{
  "encoder_norm": "rmsnorm",
  "encoder_norm_position": "pre",
  "encoder_mlp_ratio": 4,
  "encoder_head_dim": 48,
  "encoder_experts_per_token": 2,
  "decoder_width": 128,
  "decoder_fused_qkv": true,
  "decoder_inner_norm": false,
  "decoder_tie_embeddings": true,
  "grad_clip": 5.0,
  "epochs": 8.3
}
Rows from block 3 of the text decoder of a small image captioner, named by matrix and row number. Rows with one number belong to one neuron. Each number is 500 + 50 x the weight over its row's rms, rounded and kept within 0 to 999. All counts start at 0. Numbers have three digits each. After the name is the row's rms in percent of the matrix's.
Before each neuron's rows are labels from the 100 texts, of 14976, where the neuron reaches its highest value: "tokens" is the input token at the peak. Only what is clearly more common there than usual is listed. The data: simulated telescope pictures of galaxies.
# fc1: MLP up (decoder.blocks.3.mlp.fc1.weight, 512x128), inputs 43-85
# fc2: MLP down (decoder.blocks.3.mlp.fc2.weight, 128x512, transposed), outputs 43-85

tokens: "round"
fc1.107 093:480530483502503462470473598530524485489514500513451485502602501499581515617545450456575517542495468479591490444488489495493461527
fc2.107 089:507540530517474524530545435513562564447519490540501434649509469473509495573550523425582508542519462533554539520525505378531415445

tokens: "ring"
fc1.461 089:444503492573529591459471506568473463533514503508458474581553440567471524471444525428552460490487523490448561443428527431554469370
fc2.461 080:505445486508561486505521494477501480363495520496576471418401558505416435463506502590548465533512533467602444516538435484477567530

tokens: "arc"; "cluster"
fc1.177 044:527464481516588486462546452531505508476538527453506459493474599478463507454531511510507471494466518477577454558631456466488549535
fc2.177 048:512487495474529515535432487527482449492568559466535625548499423583503510454427488508510422547612522403497520453505533514567520411

tokens: "a"
fc1.100 070:467400441547572442456472599489502459428497553457533532474527492487542487457563519473551527531504536475583474438476476531513504538
fc2.100 061:527520454494516410535543463572529500472506472531490463616472456485421498558566545433528520491534492534539483478506449438492435451

tokens: "ring"
fc1.264 081:409437466615537551572496484504410470501495557486520520505445486541446464361461492551482457473518613393454531536436517515548522467
fc2.264 072:461479528482605541542486467498420429519491596438526523471398540551407395407425537628446470520520491483459510502518450480539597460

tokens: "a"
fc1.288 121:522468451492593484489463537466437470444478545460490520451435584453454423465545503597526456575496480470585492481556429513494575591
fc2.288 119:493492454545497462512454520451532441514509530506574567537455507502516450536530601472472530560565522509523397512456492591500496497

tokens: "near"
fc1.357 115:483479465474537427568519490507444528427488510544502523439445594467439427462565474586499423513464488453548452495541436527431567591
fc2.357 120:594489480500496468535465529472490418498553546499581554491434553509491394527507574533486514558512547503519371509531533572457495480

tokens: "star"
fc1.160 084:484559530535417505395514493510623491536542426605519441578586471505554525549506523357553525485426479568481548476462561446484436386
fc2.160 110:534506486460491430447513537519555504441500469556573470377445507494466506489546469516560476495468539506603431495560455557461528558

tokens: "-"
fc1.373 081:469514457521540482527557558468432507496468508533497467454490556480525443509550442538496456485501500403562496478484389489462542567
fc2.373 075:550545516383488525592480502464518492531487527525545515386377587512404472428513460616492468500430477513512483522547460517480580522

tokens: "ring"
fc1.7 071:421422446591555534585510468506404477467479548452523530494439521554398447347448511570451432468527591427466491564456507492545554481
fc2.7 085:473477548489570560569490452491418457548521589463544556521395494563436404410428532599451471513552469462427541485483510474570560411

tokens: "pair"
fc1.438 117:461491476456610461526507536447425523482438551383450525432475542489468458412525497546452512483529458479541481452516444530481611581
fc2.438 100:484498514506451480491537577541457547466450446532432546503627455483553591525456414454462491437491462530443552452483519518499448397

tokens: "<end>"
fc1.270 142:419544498561537546425515549614463486592450487448422410581570479590483575494448517449570499460475558510499537425438450438558469459
fc2.270 112:442441483525518407534486516484509441462538536521567540409438500452543473439583483529538474529489541462597507479472467515450555567

tokens: "-"
fc1.503 121:435432459487588440555523532476452512461429561381461519456459566470442484405522479567449498489562495481533482487506428528473584577
fc2.503 097:555525499425442437476477581544478488444442423572444546421560425399522563554517395477513506490447484558521532450527441545474455487

tokens: "a"
fc1.180 088:478558511553499552334479493521571453535541457535510438567588465493538501526482577393614494533409482567514598427495514388525472444
fc2.180 086:532501482479521430513574484464568499466523530513602470460395584521436443485579564523500469538514492466565418533549488520452588560

tokens: "near"
fc1.203 122:553495439480554426519522493486463520413539492532518524428445545422476407440601468545482373485486456409516497572584492531464598580
fc2.203 118:500502529526445396484554451539575517409486449531434429528469475425510489494522444488496521461496517565518566595544458474453456582

tokens: "ring"
fc1.204 060:446544467601501556423457503490541442543586497543515497597552448496578491507537526387567540535501501468507587427410577438545449393
fc2.204 072:525463458471509449510573538444572527412474495536556449423387541453459431495609505505507530481484515514556418523546457550483519594

tokens: "round"; "-"
fc1.351 073:539549487475482495345458562455551475452478456549502491491609496447567517626551494413556569545434428550563458445570450539457474531
fc2.351 075:544499447447517417457630495524517470442505546525577448449503567590477510527533543482506490487472541477563371462515473478427491494

tokens: "bright"
fc1.0 086:440470494578506514443521538594462481475500467550466442517558477541497484407457495414579505484450534558523538440450494398526438366
fc2.0 100:534520490482484457543494480504550511530507512536567482453380587535412434410505540577455476528518489516510447543580494543499556528

tokens: "<end>"
fc1.43 061:420469531515513444563548486472492518492535533525497489469522527514529527520559476505500417411506500349525505518439466561425590563
fc2.43 082:528568468449484500513438540483483405583474495508541486428448542534423410484476581524457538568465531553481467449527457515467522466

tokens: "ring"; "star"; "bright"
fc1.507 063:473498508556492540415506443565576495514564451555507459580569452538609521500465514353556512488434512534476555489419583425516429402
fc2.507 093:532480471465504455509524468489558494447518508546580469410402583511419455430548514543503481506502494514537435539555487545464596559

tokens: "star"; "flattened"
fc1.92 094:519546478504541565480534512549439522498479439509464453522554552480487474488532465502493412466405467407520513522530469453477543539
fc2.92 101:482511569437436468553513443449502496519509464509470481470396498520537476521442430575483551490437492540491552529446469543446433516

tokens: "disc"; "arc"
fc1.360 082:417452510594669512502579466509442532518549554380443474553501546507491534473485565479454505433530485406494452522489493462496566526
fc2.360 092:548583456429467533428417579482504417539382471536518473460467500498461438533465482543533526584432538591567478371558395487519484478

tokens: "arc"
fc1.405 077:461507472555557546437581482560474528493518490499480378513488519548460504432484471480560423437442522446528498532531488419532527495
fc2.405 086:515525500483490461510438496531516449541501516503539516467425540522450443409458472587518435557501557454524517542539494588511593566

tokens: "round"
fc1.382 106:590528502448504528418449509493502511439530485490478504497457565447493454573550447534519499571487415555557521533685511455494524562
fc2.382 132:538490463541520402495548498506544546401496529526506490576587475453573564533589499462527535558499438491596478550506468500482450567

tokens: "<end>"
fc1.367 086:430438482554636434544546495459440509484500556411495514481458588482452448394522576479417534483548495473526427521499455497415640552
fc2.367 091:586577482445406512456440597511513505504383445563478479431512497514440518524477445543495477538433513604508501426604470463505432471

tokens: "ring"; "bright"
fc1.6 114:465529523534522560407493484560531480550543458506481452591584435535539533510458551356562523498440495540464559424432544421525453397
fc2.6 127:498478444488523456500555511453555505428504501524561466395432593496429469482585519520516489497504486485577412546547449520456581597

tokens: "arc"; "cluster"; "pair"
fc1.179 088:427479503512576436526556468427418540505544576377458462452486549470511478452493518568484528481581470511568481496477455506480564586
fc2.179 086:551577467409477533576441569502482428518470475478573580483472529480404458507503562529475501577487505517500474500492433502487536443

tokens: "arc"; "cluster"; "pair"
fc1.48 111:473479475483560447511542522471459536466497562382504452443466533511415517423466487640504467467583506527547488455546413503537544576
fc2.48 094:556568489363476499549474540523538433510426444514606540447547476454438427548527552534505526541440470543491439565467434584474505478

tokens: "disc"; "arc"; "pair"; "cluster"
fc1.287 096:424441518568606475582578460454432547497551595420506476472454603536480502412484519552464476454556487399523416516492485490484589551
fc2.287 099:537607451431419506427458587532528453528380434564461425496552495466479495581497470475554521561412508627560522426536384466502442484

tokens: "round"
fc1.210 120:513553444526487506479504546506545535434516465595480481479591511450543536566603456465538470510432420428585480541489497536476465575
fc2.210 123:513471519411516467597584344440501491445571485465570501541412499518477391587472596495454512514566494519493473535468539438465499454

tokens: "-"; "cluster"; "pair"
fc1.151 079:484511460514601504492550504536397525500492507445460460509476547494489460524486515513491497482503492438549482470524432472474541539
fc2.151 084:547491526445509544572480525458511498507476570511576509392368521578428441441488479619487458508480499504503434480558471489539517502

tokens: "near"
fc1.49 128:469426473523494409556550528489517529417489503593522497463455572427480455459595389549514405501525469434532530556503461514441535549
fc2.49 149:532510490506444406426515485525609502393475467591473492509551483398520503509551465434498480507453489552566553575583479487479493610

tokens: "bright"
fc1.247 097:452536518555507545389496525583530486555526455521464403569603446559544549503458532385601525501401488550501547419452529393533448398
fc2.247 118:541499440478502467501517499487523464450514516555582487394424549531438422446541501532510501539489522474585401525534484575462542552

tokens: "arc"
fc1.481 115:481483510482582529547500540492460492487484574410459462511434571526393483466459434584481502520586467585502505489586495442505562504
fc2.481 126:471514472467489485471500552510507534507490529556506481556588437471609531529525485439534586523479433529591533367458444492517439505

tokens: "-"
fc1.375 075:436514471495620531485599485437457529490501473483502457492537541476517481534528510460478500434457446424538474505455405492470580557
fc2.375 056:540524442437511512541448567471480400497469555498556556417384508552419459492501498603522513566480558501567434376490431538507526497

tokens: "near"
fc1.175 119:483465460468541411584526486491443525421491511528511516435451594466449435467567477583488446506468474455554444498528435527432564586
fc2.175 106:592475466502515480550468533481486400488541546484578558480435555506459393519503578537477499570528542491513380516537503556467507499

tokens: "star"
fc1.426 059:396442510593490456591543491500461514484526521552484517499522511509551526458544464477489485397496524316506517508402501566423537499
fc2.426 073:517572454430482525487444553499461407547459490470511474409437519549449452459467517579472541528470540555514468383534434518506532481

tokens: "bright"
fc1.410 110:487512509535506552421511526570499493504524444525455458558591431524511508484465520387558492493443494555469544437469531417528428369
fc2.410 107:511488474501517471520558519452529533462501509536552478381430598516428453449526513543489472488495484489580416518568458532474580564

tokens: "<end>"; "pair"
fc1.388 108:491432474502566443568509546474484481468469609462528512453428589492457464447513494587476481528535506524559458500553443492458566544
fc2.388 108:511588444481408462453431592544520475539444423552431462508551436445498523590517492415581546577465512590575538448492441470500414488

tokens: "ring"
fc1.361 087:427487477618484523505544533563516498524505470592501424554545480567514505475485481382555484463431546485503518462382502427475451390
fc2.361 103:538511466464496447495499500518520471475486506531537473374437563509410425437495521551502508535488503533560397539573473541472535548

tokens: "bright"
fc1.88 084:446519491584553552424504566605483488537501473471433467560622432572546557480457504384566519475465536509471509418430519434539447364
fc2.88 094:523482431517513488530492503444535433471507514535588486455374572551449443484535528509483507555525568466559415475523452525461559521

tokens: "<end>"
fc1.11 088:439439499549609429555566476459446533491518570413488493472448599490471488424503543522427511467549490457528413522515471507440617565
fc2.11 098:571595459432412502428433593533523484494379422564460443459541493480460508563485449493548509560415503626545509428578414450503439482

tokens: "<end>"
fc1.300 132:398581523506487577439494510544477518595469438516488399567554491552585546535451460415588539495418468508537570421399466421529480472
fc2.300 146:503533429498498431480471514556559428485528518530584528456458488517457473436566496540544428535486612431543444585514527583512526562

tokens: "round"; "near"
fc1.408 105:538565483381445435496511499499555523450528455592530474490495536466559459556597391526522423517495452508512539483582536508453532523
fc2.408 148:508429486568512406563558482554523576421473510507448518567547472485537538431490457465457481432545450515506485610521486471516441509

tokens: "<end>"
fc1.78 128:411560509537514586405470541549474476585459482493458415556557482573546578534448481427584571529435537536536536413431453434537468461
fc2.78 136:517470433500499404496497487531573415436522503570569515480439511482505476467585463523552480549461575435581462547497493540436529520

tokens: "bright"
fc1.296 125:464540511529517546391484528574516476524535451515456462573624425527545527512473528397573489502437494535492571414463544410549437383
fc2.296 127:524500469499502445522556503458549533460514508532576440413412603503449469470572519533519488507496484490599418523570467534472576596

tokens: "arc"; "disc"
fc1.496 140:446473553530587611513483505495437538513503574398469441545419576575388497472432473571477490506566420526470487476576491396531567495
fc2.496 168:408485542495507495463528567478518515505515552564578501530598471473605539528524500457516566525467451474587485399407468524463481457